Weights of a small self-supervised image encoder.
Model: 9.67M parameters, 32-pixel images, norm rmsnorm, activation gelu, patch size [4, 4], layers 10, width 384.
Rows from block 6 of a small self-supervised image encoder, named by matrix and row number. Rows with one number belong to one neuron. Each number is 200 + 30 x the weight over its row's rms, rounded and kept within 0 to 999. All counts start at 0.
After each neuron's rows are labels from the 100 images, of 14976, where the neuron reaches its highest value: "patch colour" is the nearest of a few named colours to the mean colour under the peak. Only what is clearly more common there than usual is listed. The data: made-up ball-and-stick molecule models. In brackets: how many of the 100, against the usual share in percent.
# fc1: MLP up (model.blocks.6.mlp.fc1.weight, 1152x384), inputs 96-191
# fc2: MLP down (model.blocks.6.mlp.fc2.weight, 384x1152, transposed), outputs 96-191

fc1.465,176,163,203,173,195,192,222,210,230,137,207,258,198,207,132,199,229,192,188,202,232,210,223,195,178,194,206,237,179,155,189,214,222,184,219,234,189,189,164,185,199,193,263,200,158,162,216,180,180,207,177,210,221,209,237,216,202,175,245,198,186,167,200,232,224,217,161,176,207,189,191,175,207,158,199,216,225,148,184,220,213,141,204,197,183,209,196,191,191,175,180,150,170,212,147,149
fc2.465,213,226,193,178,176,209,151,254,172,211,218,211,198,209,153,169,226,160,235,179,205,197,142,189,130,214,262,217,166,194,204,169,249,204,180,262,151,168,214,240,193,206,224,135,211,231,267,259,157,211,192,179,198,178,216,180,236,155,291,184,227,163,193,212,138,194,166,164,178,184,169,192,216,151,212,214,179,165,235,183,186,210,208,199,204,220,190,209,249,204,170,199,204,189,191,170
patch colour: black (100 vs 37.5)

fc1.630,191,282,210,162,164,199,173,217,222,192,174,213,159,199,167,129,199,198,141,199,184,152,188,205,214,224,175,219,163,194,172,229,201,244,94,244,167,184,159,197,249,164,222,250,198,270,181,237,192,256,198,137,240,221,195,246,190,221,192,260,219,184,191,184,210,188,192,160,260,195,206,215,190,191,190,174,201,236,189,206,215,236,258,145,177,241,208,248,203,214,197,148,174,178,204,240
fc2.630,185,220,219,148,217,174,208,227,208,175,171,210,190,258,235,252,131,201,198,170,210,177,189,184,170,225,176,194,185,207,242,207,173,157,207,176,149,227,226,213,188,202,256,215,272,93,174,217,220,222,200,159,162,219,226,220,191,210,252,216,245,173,220,202,204,218,247,169,209,201,212,198,212,204,224,182,189,211,168,230,179,205,234,175,244,182,204,225,187,211,193,223,163,233,162,251
patch colour: green (68 vs 0.9)

fc1.694,147,227,197,228,205,217,249,202,208,204,189,230,252,196,120,166,192,199,161,153,217,200,224,221,255,192,205,234,190,199,215,194,193,188,158,210,179,223,257,180,213,181,174,236,187,229,233,186,175,187,215,165,172,227,229,205,165,221,200,218,204,194,173,218,226,235,171,187,202,195,158,235,177,182,209,187,208,199,241,174,148,164,196,239,167,209,207,213,217,201,192,218,135,215,220,166
fc2.694,172,210,210,196,153,168,173,168,257,208,186,217,146,223,190,179,183,207,247,231,259,175,190,191,98,211,188,175,176,203,263,189,228,152,209,242,171,162,194,236,202,198,281,220,212,130,228,200,161,245,195,159,177,183,186,181,228,208,222,185,213,156,206,176,182,187,254,167,209,202,107,210,190,200,208,192,203,192,221,172,181,224,200,185,218,179,223,220,276,225,230,195,153,212,216,263
patch colour: grey (32 vs 8.2); brown (29 vs 11.3)

fc1.415,173,219,227,168,147,164,211,138,206,187,161,180,193,234,166,196,184,216,194,226,141,188,251,206,214,158,175,205,198,185,241,181,260,183,157,257,150,200,200,175,225,183,236,196,164,210,213,172,221,218,214,204,207,254,189,192,171,245,155,184,164,166,228,193,197,213,230,200,209,232,168,207,177,150,178,196,168,178,159,206,166,149,218,193,201,217,226,191,202,190,181,218,199,189,162,208
fc2.415,152,198,230,138,185,180,172,195,237,194,174,180,209,251,177,185,202,210,179,162,192,207,177,228,126,231,182,175,221,144,260,210,210,198,163,197,134,179,155,165,171,226,249,200,219,153,242,228,205,197,201,176,189,179,254,182,214,178,220,248,237,214,212,224,210,252,223,205,222,146,173,182,178,182,228,245,181,232,206,194,224,196,228,200,232,251,195,174,155,199,209,200,227,200,145,237
patch colour: green (73 vs 0.9)

fc1.204,188,188,208,241,207,179,183,229,170,224,195,183,188,149,169,163,217,231,200,208,171,185,159,185,245,179,185,260,156,232,189,207,240,163,182,231,247,216,182,202,193,231,188,224,170,182,217,223,159,192,145,244,274,187,204,218,195,173,209,177,230,216,144,208,252,218,226,166,177,173,262,172,144,228,180,189,220,168,211,237,195,221,173,223,219,140,254,158,173,185,191,252,224,246,118,212
fc2.204,199,231,161,174,185,217,141,219,228,211,193,204,196,216,193,180,234,174,168,190,195,188,128,191,115,194,231,159,215,245,227,211,209,201,164,152,154,153,189,201,223,214,195,155,221,165,241,269,214,204,134,164,196,186,196,176,240,198,255,250,281,145,201,206,197,225,210,185,188,209,216,203,198,192,239,200,185,200,214,192,154,198,233,158,189,199,193,210,175,190,144,141,193,227,211,246
patch colour: green (59 vs 0.9)

fc1.594,190,223,226,168,181,212,211,192,182,205,223,242,159,231,222,192,201,139,208,200,148,209,174,247,252,204,172,192,191,169,208,201,226,217,199,189,240,210,166,172,174,191,192,181,187,210,212,200,245,210,187,203,190,223,220,263,195,218,166,204,240,152,222,155,239,223,207,165,186,179,208,172,175,199,180,237,194,226,224,222,191,185,248,163,192,200,168,224,204,239,217,180,238,228,155,228
fc2.594,224,204,230,187,154,175,174,189,230,148,208,184,201,191,191,199,193,201,163,184,211,210,134,179,148,205,160,191,194,176,228,203,221,212,186,178,112,139,207,195,178,217,241,212,262,113,178,255,205,258,224,142,141,192,260,192,227,142,204,191,204,170,189,190,171,234,238,207,190,178,188,154,147,199,192,235,207,237,202,218,241,202,234,176,193,214,206,214,165,199,180,174,201,206,177,236
patch colour: black (89 vs 37.5)

fc1.46,183,174,177,214,215,181,186,170,205,260,193,203,246,192,164,240,204,198,169,190,197,200,222,169,177,142,192,208,254,125,172,222,193,170,205,206,183,223,212,238,206,172,180,140,217,216,206,184,182,225,150,185,241,157,213,202,160,256,203,193,225,189,206,209,186,217,179,224,210,129,243,246,208,217,172,215,220,144,221,252,191,169,240,241,205,201,216,140,157,195,215,258,200,223,149,197
fc2.46,182,198,242,153,205,211,173,184,261,201,212,162,240,185,137,220,216,220,155,173,173,218,132,191,208,215,147,189,190,194,194,225,229,181,126,163,165,200,230,162,220,205,225,211,250,201,231,265,225,217,209,124,190,181,193,194,147,222,222,203,269,117,217,218,208,207,171,231,184,228,220,238,190,150,223,260,190,224,195,233,226,178,195,177,222,221,204,185,148,203,128,184,216,199,170,230
patch colour: pink (48 vs 15.1)

fc1.710,194,132,201,222,195,187,232,181,203,240,192,176,202,204,260,210,199,173,175,213,192,165,235,200,192,176,172,203,126,191,185,206,216,191,204,152,195,219,146,163,180,206,216,187,190,179,244,222,199,199,200,165,238,204,161,200,205,199,182,190,194,187,186,148,220,190,191,222,252,215,172,197,206,189,203,187,204,160,175,175,190,228,198,207,187,207,180,232,210,159,143,133,222,276,227,172
fc2.710,183,176,205,200,220,224,239,161,231,235,152,193,229,197,209,201,257,216,160,278,184,219,143,200,205,172,215,209,218,216,189,198,230,213,176,219,115,171,194,198,185,228,258,213,214,121,277,208,211,245,190,153,170,192,214,211,177,192,243,291,209,269,212,252,191,198,187,176,224,192,179,164,192,208,185,187,244,197,178,209,194,229,263,205,227,209,256,202,241,226,209,224,247,207,212,231
patch colour: grey (54 vs 8.2); pink (46 vs 15.1)

fc1.135,195,193,229,150,212,187,207,149,212,196,141,182,194,230,163,178,126,160,161,190,158,172,260,220,145,191,238,212,192,159,206,217,252,230,160,220,187,179,177,231,198,233,274,188,163,207,221,205,194,188,221,258,213,191,219,195,148,213,185,239,173,156,185,250,220,191,194,211,262,203,209,134,242,239,187,193,193,225,207,203,194,147,234,236,186,219,190,150,236,197,226,199,173,218,185,229
fc2.135,162,249,229,172,203,192,171,234,228,144,168,188,243,212,186,238,204,187,225,197,178,193,153,225,189,208,165,233,191,213,268,204,213,180,181,150,195,232,171,198,192,218,208,201,187,210,196,220,212,198,207,193,226,257,236,224,196,209,188,205,226,160,228,231,180,224,250,214,225,218,228,270,223,200,236,209,222,194,212,199,238,194,203,217,215,222,191,225,144,214,254,209,256,257,128,229
patch colour: green (51 vs 0.9)

fc1.202,175,189,205,175,205,218,143,184,212,235,126,217,186,165,139,207,223,198,187,232,169,158,191,235,214,192,204,262,225,243,236,200,192,190,203,224,135,185,184,188,172,209,183,183,187,222,202,175,229,202,219,168,239,141,189,185,244,184,212,216,211,135,187,213,173,204,219,192,237,205,229,199,218,235,267,195,210,191,221,174,149,234,176,190,194,196,216,193,191,146,193,193,216,220,215,175
fc2.202,159,190,212,200,256,157,174,206,184,224,244,206,210,187,205,250,202,180,158,170,198,193,191,186,219,195,218,222,186,209,198,195,204,160,180,147,246,186,172,223,188,204,235,154,144,125,226,202,112,192,196,217,226,161,189,169,185,233,214,196,157,189,174,197,203,191,203,184,218,207,188,173,198,146,232,172,173,241,195,169,174,214,248,179,235,167,186,188,163,174,151,234,167,177,176,169
patch colour: grey (80 vs 8.2)

fc1.634,191,135,204,193,198,170,224,158,185,210,199,251,178,189,245,214,188,219,155,226,159,234,208,127,135,240,187,244,177,153,220,183,202,202,177,193,177,209,153,232,190,247,274,199,236,137,193,187,185,215,198,181,139,205,240,210,209,183,213,246,195,220,202,190,196,185,145,229,237,161,150,180,206,185,224,195,262,192,211,209,125,197,245,204,147,204,168,210,240,228,213,223,198,200,157,158
fc2.634,179,195,180,188,174,207,194,190,220,162,155,172,194,155,232,181,202,205,253,204,188,162,175,193,176,159,200,244,176,184,223,198,178,144,190,194,227,218,196,213,214,176,174,279,284,266,223,178,214,207,232,156,192,233,180,225,257,158,185,170,214,178,211,204,189,196,156,187,239,179,146,238,181,203,145,194,218,196,254,187,172,219,177,201,170,217,263,210,204,209,265,219,187,231,173,211
patch colour: black (90 vs 37.5)

fc1.502,198,185,187,202,177,218,230,231,237,200,225,165,183,215,222,198,196,226,204,226,209,264,194,152,172,225,147,174,180,154,140,241,185,189,140,243,169,206,187,191,194,217,263,215,216,171,168,192,158,193,206,144,167,186,142,214,151,189,186,238,208,233,223,194,223,213,199,210,178,225,192,182,220,157,245,176,161,239,177,240,131,238,237,215,207,218,182,198,193,215,224,162,197,161,227,197
fc2.502,202,179,188,163,175,175,185,257,127,183,208,191,133,214,194,203,226,199,190,175,196,154,209,195,248,212,202,221,223,243,229,182,222,191,227,224,195,230,191,236,177,209,200,221,181,204,179,220,186,176,134,188,209,222,221,201,194,216,237,212,197,184,167,220,263,186,240,225,221,201,243,192,258,188,264,175,184,171,231,173,160,157,195,211,260,206,227,209,217,171,270,187,195,187,156,145
patch colour: grey (69 vs 8.2)

fc1.59,129,196,276,213,208,213,169,161,107,237,202,201,226,195,152,209,174,229,180,175,216,121,189,197,193,255,169,164,200,232,255,178,180,204,173,210,213,176,144,142,197,242,180,203,198,192,273,212,171,162,234,190,185,210,224,272,164,189,195,166,144,192,148,246,210,182,225,208,184,230,225,147,173,178,184,208,207,149,207,187,218,248,215,183,178,216,182,202,173,219,216,247,203,252,204,186
fc2.59,124,191,200,158,176,233,159,195,201,216,173,170,231,208,151,171,244,176,165,183,175,216,139,207,186,197,215,192,200,126,210,190,197,183,90,174,132,121,186,182,180,211,265,162,212,135,210,240,153,242,193,226,210,228,215,219,208,206,234,224,225,198,202,244,198,158,224,178,213,166,183,220,186,194,223,235,227,209,192,222,202,197,228,196,206,195,211,188,171,173,231,193,178,226,157,277
patch colour: green (27 vs 0.9)

fc1.760,209,202,198,189,214,201,227,186,203,213,167,197,234,204,178,131,216,137,257,186,190,179,181,187,191,183,248,257,212,173,207,222,197,201,159,193,213,166,222,207,239,204,151,207,221,218,175,185,235,233,173,156,142,204,176,213,153,189,186,203,197,199,222,218,172,251,181,170,193,214,188,214,147,214,237,202,198,162,208,201,185,113,221,154,166,213,187,188,217,212,178,189,211,199,143,206
fc2.760,184,181,201,180,185,189,215,177,267,209,202,209,238,187,171,214,212,164,195,206,251,207,96,193,115,190,204,231,212,193,215,189,224,203,154,231,135,199,180,216,183,208,223,208,293,142,253,186,154,246,214,199,196,216,192,189,209,243,197,189,218,170,211,219,172,165,204,192,193,196,143,204,203,187,164,206,204,200,211,188,164,237,234,207,246,213,209,194,177,199,247,201,265,194,192,160
patch colour: black (70 vs 37.5); brown (29 vs 11.3)

fc1.141,188,175,167,228,191,257,193,206,176,234,240,197,194,169,158,241,192,193,194,175,191,209,241,173,228,225,218,197,234,179,153,211,217,187,217,152,162,234,216,246,221,233,236,204,235,203,184,165,184,220,169,228,196,249,137,209,162,183,241,230,265,215,136,207,222,187,139,195,268,206,199,251,214,177,214,180,181,154,175,200,282,162,164,186,169,213,148,166,187,190,161,224,205,195,159,174
fc2.141,188,184,215,173,206,222,187,155,278,180,151,168,218,223,196,235,113,227,176,180,206,206,119,192,184,210,188,179,168,228,212,208,215,173,177,254,226,150,217,172,203,171,201,224,264,168,210,194,151,209,256,196,220,197,249,197,168,187,188,209,195,163,194,181,118,190,202,175,187,218,144,221,213,234,210,210,259,107,214,174,195,186,255,200,179,178,200,186,199,215,168,148,247,134,202,205
patch colour: pink (69 vs 15.1)